config.yaml
hop_length: 160
task: "enhancement"
norm: "batchnorm"
activation: "silu"
channel_attention: "eca"
pixel_unshuffle: 2
widths: [96, 192, 288]
residual_init: "scaled_by_depth"
optimizer: "adamw"
lr: 0.0041
beta2: 0.999
steps: 17400
batch_size: 64
epochs: 28.5
weight_decay: 0.02
Rows from block 3 of a small spectrogram enhancement model, named by matrix and row number. Rows with one number belong to one channel. Each number is 128 + 24 x the weight over its row's rms, rounded and kept within 0 to 255. All counts start at 0. Numbers have three digits each.
After each channel's rows are labels from the 100 clips, of 14976, where the channel reaches its highest value: "top examples" is what is common among them; "peak in band" is the frequency band that holds the peak. Only what is clearly more common there than usual is listed. The data: telephone keypad tones over noise or synthetic speech.
# convs0: first 3x3 conv (model.mid.1.convs.0.weight, 288x288x3x3, each kernel summed), inputs 240-287
# convs1: second 3x3 conv (model.mid.1.convs.1.weight, 288x288x3x3, transposed, each kernel summed), outputs 240-287

convs0.187:117162143136142129111107097152107154144144120118123115124142098117097126127126126126126105128148120109149118142100128119086136073101100127132156
convs1.187:158072127129108129138198111095147094099114122136134126109103107118133129117149143122124139118095144121090142118134162105133112176149151152107126
top examples: number of keys: 1; number of keys: 2
peak in band: 250 to 500 Hz

convs0.259:149110127152128133137144086125125104121124147117141114121109131111160115120126116127122129131159127134116124126158139122136112124133118121124113
convs1.259:160114091102141103104156121166152141168165154152152137177138092156134141126154163140151110128131114131125109092117123088119135135136104154141171
top examples: white noise; clipping
peak in band: 4000 to 8000 Hz

convs0.133:120122130121129126120108152064111120073130112096129124128090141130122108131127115129129136134126130122088127119121098132178119180096163125140093
convs1.133:152140110152136180108149146200116148138103133121127116126122130119127096140148158150150130123123148091136109125092105108113136112134123093139157
top examples: thin (high-pass); rumble
peak in band: 500 to 1000 Hz

convs0.231:118127109118133128115077114087131132108120140120128135132097141121114114123128128128127137129128120113099121084108095107198127196070202131123098
convs1.231:127159114114156133119138128157142160096120147110130121127128123129116122144138144150156123115161136101164131120109106131126139097135089101150153
top examples: thin (high-pass)
peak in band: 500 to 1000 Hz

convs0.205:145110123154131133136142087122125102117125148115143111122108130108159113122128116126123130132161128137112122128154134124137112131130123121124111
convs1.205:160118090110141103102158121176147141176166154152148135174139093156134135127154166141150110125129117126127110095114120086116135135133107149141170
top examples: white noise; clipping
peak in band: 4000 to 8000 Hz

convs0.86:109142197127120112122111092108115126121129105112115109118141100127103134112114107119113094129165116132138119136111134126076125063129100116125138
convs1.86:171077105153115131126134145135108123107135147144137135123107095123132155125159186143150128125112139105121132123114149100129110177156122153122162
top examples: thin (high-pass)
peak in band: 250 to 500 Hz; 0 to 250 Hz

convs0.137:151110133153130134142144087124130106120124146115147116121109136108156115119127116125120132131153126135114128125160137120138112116133118124122111
convs1.137:160107089101140106107155124154154139155160153152155136179136090158135142124156160138153111129132112133122108089117127088121134137140103156141174
top examples: white noise; clipping
peak in band: 4000 to 8000 Hz

convs0.222:129102189111108130135142138050140112078110097095124114119096136123119111110115096118118137130119125150087129105153123119120121116097103110117074
convs1.222:154125106161125164106129169197105134154107145137126118130119114125127114140171190154157127126127148080137117120087117097113127129140107114133158
top examples: rumble; muffled (low-pass)
peak in band: 250 to 500 Hz

convs0.220:143115115153133132132136093116119101111127147117140111127101124109160113126130117128125132132169130133109121126149128129140112143127125122127109
convs1.220:154128085118145109103160124181137142174156152150152135176142095156133124130149162141150111128128118125131106100112108089114135130134113137140169
top examples: white noise; clipping
peak in band: 4000 to 8000 Hz

convs0.28:145112125158132135138142086123123102117127148115147113120102131105157113120128117127124132132160129133111119122158132123141111133128131123121108
convs1.28:155117086112141105105158124171150140173163153154149135177138091158135136127155166139152110127132117128129111094113121084115135134135107149139170
top examples: white noise; clipping
peak in band: 4000 to 8000 Hz

convs0.212:150106132152128130145143086125129103121124145113147114117108133109157117118126116126121130129153125136115124127160138121137113109136117124126115
convs1.212:165103093094138105106156121152151139157165152150154136176136090155134145123153163139151111128126112132119108089118129087121134140139102157140169
top examples: white noise; clipping
peak in band: 4000 to 8000 Hz

convs0.172:131165156134158133143090115127105185126183108141134144138134111129141152125126137132127141139174131131139132124095109113077128090125104156159139
convs1.172:155087122127109148129177122102139114090119122133121118092115117103131130100144127098122136108104146117118139140143144119157117163160145137108132
top examples: number of keys: 1; number of keys: 2
peak in band: 250 to 500 Hz; 500 to 1000 Hz

convs0.182:127149107137165122151099114142118190139191115166141164138116120149136168130136162136131170135126142123125144104121110110082126112116120182154119
convs1.182:150110132126111152122170115098124108076109118115113118070113126081129129089137111088119135103118148109124141138141139119173124144176133119115125
top examples: number of keys: 1; number of keys: 2
peak in band: 500 to 1000 Hz

convs0.24:132153113140164123147103113142118190138186118157137158140115122148138163128131153134128162135134143124122142103117117111079133101110116170154118
convs1.24:150105133126107153125173116100127103077110117115119120072110126082131130094132117092118136103113149110122142143141144119170120147174135123109124
top examples: number of keys: 1; number of keys: 2
peak in band: 500 to 1000 Hz

convs0.8:116128106119133126115078116088131135107122141118128132132096138122108116124128129128126133128131119113100121088106097107199127200070201129129097
convs1.8:126163115116157134120136127155140160093118146109128121126127124128116121143138144148154124116163136102165131125109106134127139095135093103148151
top examples: thin (high-pass)
peak in band: 500 to 1000 Hz

convs0.139:132148100138164122153101115148118190148189112168138158135113121153127169136138157138131165134121140120119149101117120115081134106115127178155118
convs1.139:150112136126110158123172114098123104073106118113113117076112126081130128092135113091118134103117146108122140140141139119168125144171134119115124
top examples: number of keys: 1; number of keys: 2
peak in band: 500 to 1000 Hz; 250 to 500 Hz

convs0.56:134150103137159124150102109151116187152185115163138152133113125146121165131138152136131159132121140118117145104111122114081137096107126168156119
convs1.56:153104137128107158125175112099126103076104117114113117077110124082132128092136115093117133102114144111118139138141144113164125147167137126113122
top examples: number of keys: 1; number of keys: 2
peak in band: 500 to 1000 Hz; 250 to 500 Hz

convs0.30:123158119126143121126111123162108161152146124127127115120120120125089138125127120126128111126120126097127127126107130129094132086073108129137143
convs1.30:159074134130105134137196105087147086096103117129125121102100112109133119114144133118119139113097148119086143114135166100135117164145151150109117
top examples: number of keys: 1; number of keys: 2
peak in band: 250 to 500 Hz

convs0.191:130109181119111136125139154053133113079113104096126110125104125125126106121123101122125139132120119149097128120154123125112128115093099111120092
convs1.191:151137107159131184105134174190102135142100138125127119131120121119126103138164173147150129127127151084139112126082111097113125122141114103136155
top examples: rumble; muffled (low-pass)
peak in band: 250 to 500 Hz

convs0.272:121112203101113120144136097072137106105112100105119116119093118114096120108114092120111132126141115141090114110146126116102110077119111113121084
convs1.272:175082095135114143109139152167108131135126152148138124134114096129132140130169190151160121125111134099120119102098138088123124156149102136130168
top examples: thin (high-pass); white noise
peak in band: 0 to 250 Hz

convs0.278:127108176119112144125140155059130118080117117091127111125098129131138106119120100125129132136115121150093128115154123127131135128090108110120087
convs1.278:148138108158130184104136170183105135134098136122131120129119123118126099139160168147152133128126155089140115125080112096113124117140113103135156
top examples: rumble; muffled (low-pass)
peak in band: 250 to 500 Hz

convs0.190:130117164115115137124129160051123106067116108093125114122099123125123101124126106123126142133122126138092126125143111132125121133093111112121089
convs1.190:150139109158132187101140163196107139145103134123127117130121126118127097136156164145148129125123148090136108127082108101110130118136117095139156
top examples: rumble; muffled (low-pass)
peak in band: 500 to 1000 Hz

convs0.61:134104190116107133131142141055140112083112100096127111121102132121119109113119096118122136131121121155093127111154126119113124110097097108120082
convs1.61:155126105158127168106128174189103133147105143133127120129119115123127113140171186153157128127127149079138116120084115096113125129141108112134158
top examples: rumble; muffled (low-pass)
peak in band: 250 to 500 Hz

convs0.201:122123113124133129110091133090128131101124134117124130132095142129133115125128129128129127125143118115096125090105106116203125209080200128135101
convs1.201:130156117131151154121147127177137159103109146108121122126128128126115114148135144152154127120153142097164127130107108136126138090136101102144149
top examples: thin (high-pass)
peak in band: 500 to 1000 Hz

convs0.232:143115118154132134132138093112118099106127148113146108125098126109160110125130114129127136132168131131106120122149130128144109150122128120125106
convs1.232:154126085119143113102158127181133141172153151149151133174142095155133123130150164141151112127127120122131106100108109088112135128134113134141169
top examples: white noise; clipping
peak in band: 4000 to 8000 Hz

convs0.228:139148125143162126145122118155115188144190117151135166143156115147156154132134154137135142144173136124151141136114134103085147116134108170165146
convs1.228:140125138144117148120154117074112114053100129106110121068115113082120143092148131091133145103140162109139156129146122108170115139177123104118125
top examples: number of keys: 2; number of keys: 1
peak in band: 500 to 1000 Hz; 1000 to 2000 Hz

convs0.267:132157125132144127135102128160106176157156128132132129126125124127100146127127131125126113126117126107133130125109125129091147081081100134152150
convs1.267:162076134132103145135197109090147092094107119125124121098104114104132121112142134115119137111094144119091140117136161102141119164150148146106117
top examples: number of keys: 2; number of keys: 1; thin (high-pass)
peak in band: 250 to 500 Hz

convs0.209:129166139137147127126101110158108181149162125130127128129136112125110143126126131127127117130142126113145125132105125118084141073099104135147157
convs1.209:161073130130105145135194113095144092094109120128124121096104112105134125111145137113119139111096146120095142122138158106143116169154147146106124
top examples: number of keys: 1; thin (high-pass); number of keys: 2
peak in band: 250 to 500 Hz

convs0.165:132151108137164126150101114142118188138190113160138163138114122150137166132133156136128166135128142124121144102120114110081129107112116175155117
convs1.165:149110134126107154124173118098125104076111117115120121073112126082130130094132115091118136102115148108123142144141141121172121145176134119111123
top examples: number of keys: 1; number of keys: 2
peak in band: 500 to 1000 Hz

convs0.158:134110180116111133127140154052134107075114100096124110121107124124120106120123100121123143131123120149096127126149121128103126111095095110120090
convs1.158:150136109159131181103133172193103136141103139126127118131120118120126106141163169148154128125126151084141112124079111098109127122140112102138157
top examples: rumble; muffled (low-pass)
peak in band: 250 to 500 Hz

convs0.235:118127107121132125115078118090132136109118140121129136134095137123112116123127131129126132127130118114100122084106098109201129193070199131126097
convs1.235:126161116118158138121134126158141160093118146108127123126126124128116123144136142148154125117161137104167131126108110134127140090135094106148151
top examples: thin (high-pass)
peak in band: 500 to 1000 Hz

convs0.35:107165098138148119111119098184117175165151143134127108118133107129105134126127123124128121125111125105143133118112148116092138091067109124138149
convs1.35:149080134126112138134196111075143082080098116122125130095101117106127120116140131116121145117104157122100153113142158098137109157148141145113118
top examples: number of keys: 1; number of keys: 2
peak in band: 500 to 1000 Hz; 250 to 500 Hz

convs0.43:151107130149131135143144088121132110118125147116146118120110140108155117118125117126119134132150126135115128118161135121142111122128117125122108
convs1.43:161110090097141104108156124152158140155162154152155135178137092158133144125156161138154110128134112133124108090117126092123135135140100158142176
top examples: white noise; clipping
peak in band: 4000 to 8000 Hz

convs0.92:145113125151127134133141099103122098104127146113146105122103122105162111123131113125125144130167132135111121122150129131136111148122117116121108
convs1.92:155124090127139120098151128191122141176145151144145130165142099149131118130151168143152113126120125111127107103100111087109136126132111124142167
top examples: white noise; clipping
peak in band: 4000 to 8000 Hz

convs0.74:133102189115109129133142143049142113079111096096126112121100136124120109113118097119120136131119123152089133111150126120117123114095100110119080
convs1.74:153130107161127168106127173194103136148106143134126120129119116123127112140169183153155127126128150079139116122084114098113126127140109112135157
top examples: rumble
peak in band: 250 to 500 Hz

convs0.215:129151109138165123150102112142117190138191115161139166140115120146137168128133159134129163136128141123123141105120112109083127105112116179156119
convs1.215:150106132125109151123172115100126107077111118116116119071111126080130129091136113090118135103116148111122140138141141119175123147175134122114125
top examples: number of keys: 1; number of keys: 2
peak in band: 500 to 1000 Hz

convs0.126:129160129135168126143105118139115197129201113151138161140141112136139157130134148137133153141160143126142135128120107106075129099126102169165136
convs1.126:146109134133112146123155116081126113070113120120114122077116123092130138093138117090123142105120160114126154129145131114172117149174132118113123
top examples: number of keys: 2; number of keys: 1
peak in band: 500 to 1000 Hz; 1000 to 2000 Hz

convs0.178:153105140150126129143145088126131109124122144114143118117111139108157116115125116124117132129148124137116126124162139121135112102136111124122111
convs1.178:169094094091134108107152122137148137146162152148156134174133092153135149121154160138153112130123112135114109084115132085124133142141098158141170
top examples: white noise; clipping
peak in band: 4000 to 8000 Hz

convs0.189:141117122155128131133137099102120097099127144111148106123100121106157110124129112128125144134165130132105120123152126127137111142123122119121103
convs1.189:160126091132141119095152129193124144173147152147146129162140100148133118129151165144151112125120124115129105103101110089111138127132112124143168
top examples: white noise; clipping
peak in band: 4000 to 8000 Hz

convs0.146:128157127129143125131110124159106172154153120130129128127128117125097142126126132124127111127123124101134126128102127128087141081086105133149151
convs1.146:163073131129103142134194109091144090095106121127123121098102112105133122113147138116120138110097147118090141118136159103141117169151147146107120
top examples: number of keys: 2; number of keys: 1; thin (high-pass)
peak in band: 250 to 500 Hz

convs0.111:129170150135146130127094108145107178139164119127129125129140108125115140126126129129128116135161123118147126136098123119082138072111103136150155
convs1.111:162072126132106147135187115097142099093113123129123121095108112105133128110147138112120137110095144121101139126138154108145115168157149148107127
top examples: number of keys: 1; number of keys: 2
peak in band: 250 to 500 Hz

convs0.6:119159184136132128110103113135088145129148117113123117126156101118120130126123125125126102133194126127158116140097123128082136072128091122135160
convs1.6:167075113146114132138165131117131115098130135143133132110107102116133144119158170127134142117108144115112137131127148111139107186163145160110148
top examples: thin (high-pass)
peak in band: 250 to 500 Hz

convs0.119:132121107138131117120104118079102110075137129101139115127086139115148107127131114128128133132153132120090120117133096142168107166118141121144097
convs1.119:157141097124149141108164130181127154136125138123151129157137118146129107142132156150145120119122126109131097106103097100125132125146128109143163
top examples: thin (high-pass); rumble
peak in band: 500 to 1000 Hz

convs0.134:128106175107112135131139152047138113069116104096125112120098129129130107119119097124123142132120123148091130117149123127115125124093104110119084
convs1.134:154134106158130184102135167188104136139101138126130119130118119120128103138166171146152129125126150092139111122079113094112126121141113104136158
top examples: rumble; muffled (low-pass)
peak in band: 250 to 500 Hz

convs0.153:152107129149131137141145091122133109117124145116145118121107141109155116118127116125119135132151126137112127117160136121143111124128121125120108
convs1.153:160111089096142105108156126153156140153161154152155135180138091159132143125157161138156110128135112132125108089116125092123135134141101157142176
top examples: white noise; clipping
peak in band: 4000 to 8000 Hz

convs0.196:132148105139164123152098114146118192146188114166140160136115121152132170132139160137130167134124140123122147100117116113081130107114125178155119
convs1.196:151109134127110157123172114098124105078107117114114117074112126082130128091136113090118135104116147108122140140141140119169125145173134121114124
top examples: number of keys: 1; number of keys: 2
peak in band: 500 to 1000 Hz

convs0.197:129097188109109129136141137048141110081109098096122113119094135124119110110115093116117139129120124151087128105155123118118120114098100109116076
convs1.197:155121106159124163105131168197105134150107145137128118130118112124127115141170188155159127127126148081136117118086118096112126131140106115134160
top examples: rumble; muffled (low-pass)
peak in band: 250 to 500 Hz

convs0.27:151109138153126130143144087125129107123121144114145118119111134110158117118125116125119128130152124137116128128162142119133112107135115123123114
convs1.27:166099094099137108106151121145149137153162153149155136176134091155135146122153161139152111129127111134117108089118131085123134140140100158141171
top examples: white noise; clipping
peak in band: 4000 to 8000 Hz

convs0.98:147148091135139119149106116164114174173165153156140129122099164138116158127134126129139144126084138122113149102125138127111160096086120136159127
convs1.98:155092135127104164134172106088134092083094114109115115085110121086132119103131116105112136106104140115101139119139149099157125153151138138114114
top examples: thin (high-pass); number of keys: 1
peak in band: 0 to 250 Hz

convs0.49:153097155126122127150151088110139102116121133106134118115102135106143115109120101118114140127151126140105114118156130123129108094138118123121104
convs1.49:178085090103127115109153137154127130146157148151151127162126092151135157126158172143154112130114121123116113084106137080126130149148099153137168
top examples: white noise; clipping
peak in band: 4000 to 8000 Hz

convs0.51:113162135136143128116110105153108154144143118119124118124128106120093131127125124123125110128142125105137124129101132122090131081087103127134146
convs1.51:158072125126107131136203109091145088094105122133127124100104109112131124116151138117123138112094150120093143116134159104135114169149148154112128
top examples: number of keys: 2; number of keys: 1
peak in band: 250 to 500 Hz

convs0.144:148100172109115124150151084091143103109118124106127118112097128106122119109116092117108143123142122141095110111158130111117108082136114115120096
convs1.144:182085093111122126109145142159113129142144150147149125153122096146133151129166172147158114127107125115114117086100141082124128152149099147133171
top examples: white noise; clipping
peak in band: 2000 to 4000 Hz

convs0.95:132152108138162125147101112145116189139190117161138161139113120149136165133134158136130163134127142123122143100119113110081129104114118177154118
convs1.95:149108134126108154124172116099125105077110117115117119072111126081130129092134114091117135103114147109121141141141141119172122147175135121112124
top examples: number of keys: 1; number of keys: 2
peak in band: 500 to 1000 Hz

convs0.280:139105185105109136129140142047139103078110105099122109116099124118108105116120095121121148128122117155090121119158117122107117108100092107117085
convs1.280:155121106161125169103133165196105135154109140131127117133121111125126110141171185151156125124122143085134112114083117093109128131139106110135159
top examples: rumble; muffled (low-pass)
peak in band: 250 to 500 Hz

convs0.219:109118218118114116142133097081127116115112097109118115120103118123109125106115096116115115126150116143099121105138142116094116078118106110120090
convs1.219:166082103154107145114132153158105128124120153142132126127107089122133141128165201154160126129113142091123122121106140093124120165148110133128162
top examples: thin (high-pass)
peak in band: 0 to 250 Hz

convs0.75:151107162128124124145149087112136101115125134109133118116108123107132118112120102119116126126159124133111114124152129123119110080137119119123109
convs1.75:182084093105128114111155136150133129141159149153153128159125092149135161127156169144153113130112121125115113091107142085127128154149101158136171
top examples: white noise; clipping
peak in band: 4000 to 8000 Hz

convs0.226:123125122125132132112095141084129134095124133113125129132099149132137116127127127126128128127144124119097127096110103121211125211079191126138100
convs1.226:133153113136146167121152131189134159104103145107119118127126130124117107150137148156155129120145146087157123132105106132125137093137103099140147
top examples: thin (high-pass)
peak in band: 500 to 1000 Hz

convs0.118:134109186123109131125142149060138113086112098098128108123109129124122109119124101122124136129120117154100133121153129123106128108095096111122091
convs1.118:152136106165131178106126177191099135141102140127126120130118120120128110137165180149150128127129149082140113126083111097114124126143113107137154
top examples: rumble; muffled (low-pass)
peak in band: 250 to 500 Hz

convs0.50:135109188122110133129144147057138112082112096099127111123105131124119108120123103120122138130123118153097130121154126125104126109095094110119088
convs1.50:149137109163130174106126177190101136144105142128125119130120118121126110140165180151153127127129150079141115127083111101113126125141111108137155
top examples: rumble; muffled (low-pass)
peak in band: 250 to 500 Hz

convs0.168:122126120125132133113095141087131133098125134115124129131099146130135116126127128125128128127143121119098124094109103118214125206080193126136101
convs1.168:130155115136147163121150131186135158102105145107119118128128129124116107150136147156154129120148144089159125135109105136127137094137101096141147
top examples: thin (high-pass)
peak in band: 500 to 1000 Hz

convs0.185:110144188132120113121115093117109129124129112115118111119148098125106133110114108118118093133167119130146121139109132129079129066129090113128144
convs1.185:168078106149118130129136145128111121101131147145139137122106096123129151125160185142150132126111141106122134125115147101130107174158124152120159
top examples: thin (high-pass)
peak in band: 0 to 250 Hz

convs0.102:149111120150134136137140087120125109115128148116144116123101137106156114119128118127123131133156127132108122118154130121148109140123133125125104
convs1.102:157120086104145103106161125166158141164162154152153136179139092159132137129154162139153110126136116129131110091117119090120136132138105152142174
top examples: white noise; clipping
peak in band: 4000 to 8000 Hz

convs0.214:120165142136142129118106102154106163145151120124126119122141103121107132127127125127127112132155123109148125140103128118083131076099103128138153
convs1.214:159071130130106137138195111091144088093107122131126123099104108110132126114148139117123140113097149121095146119136159105138112170152146150107127
top examples: number of keys: 1; number of keys: 2
peak in band: 250 to 500 Hz

convs0.260:120124109127131119116092126078102117083138124104134122131085152123135110129131118130128129132140127116089125106115096139192117186109162123145095
convs1.260:152147108122152154114165127180133162121120137113149127147134127140126107150126150158147126117127131104135103108107096105127135115143127105143162
top examples: thin (high-pass); rumble
peak in band: 500 to 1000 Hz

convs0.57:154102161126122127148152085109138101115123134108134120116104131107136116113122103119114135126155124139107114121153131122125106088137118122123105
convs1.57:178085091105128115112154139153126128142156147151151128161125091151136161127159171143153112131112121122115113086105138080127129152150100153136168
top examples: white noise; clipping
peak in band: 4000 to 8000 Hz

convs0.4:128168156138140133123097108141102165136157119124129127130142108121118134128128131127130110135172121119147122140097120118082137073112098129145156
convs1.4:164070125132106143136190116099141095095115125131125123097107108108133131113152146116123138112098146120100141125136158109143113171157148152104131
top examples: number of keys: 2
peak in band: 250 to 500 Hz

convs0.68:145111125154130134137142089127122104120127150116143112125108128109160114123129117127122129131163127136116122129154139124135112132131122122124114
convs1.68:155120086112143104105156123170149141171163154152151137179139091158135136127153163139151111128134116130129109096116119085116135134135107150140172
top examples: white noise; clipping
peak in band: 4000 to 8000 Hz

convs0.264:153104138149123131142147092125136110124121142114142117120111139110159117116123112123117137130147124138116125119163139119135113105137110122119111
convs1.264:167095094089135108106149122135146138145164154148158134174134094153133150122156159139154112129125112137116107085115131089123134139140096160142173
top examples: white noise; clipping
peak in band: 4000 to 8000 Hz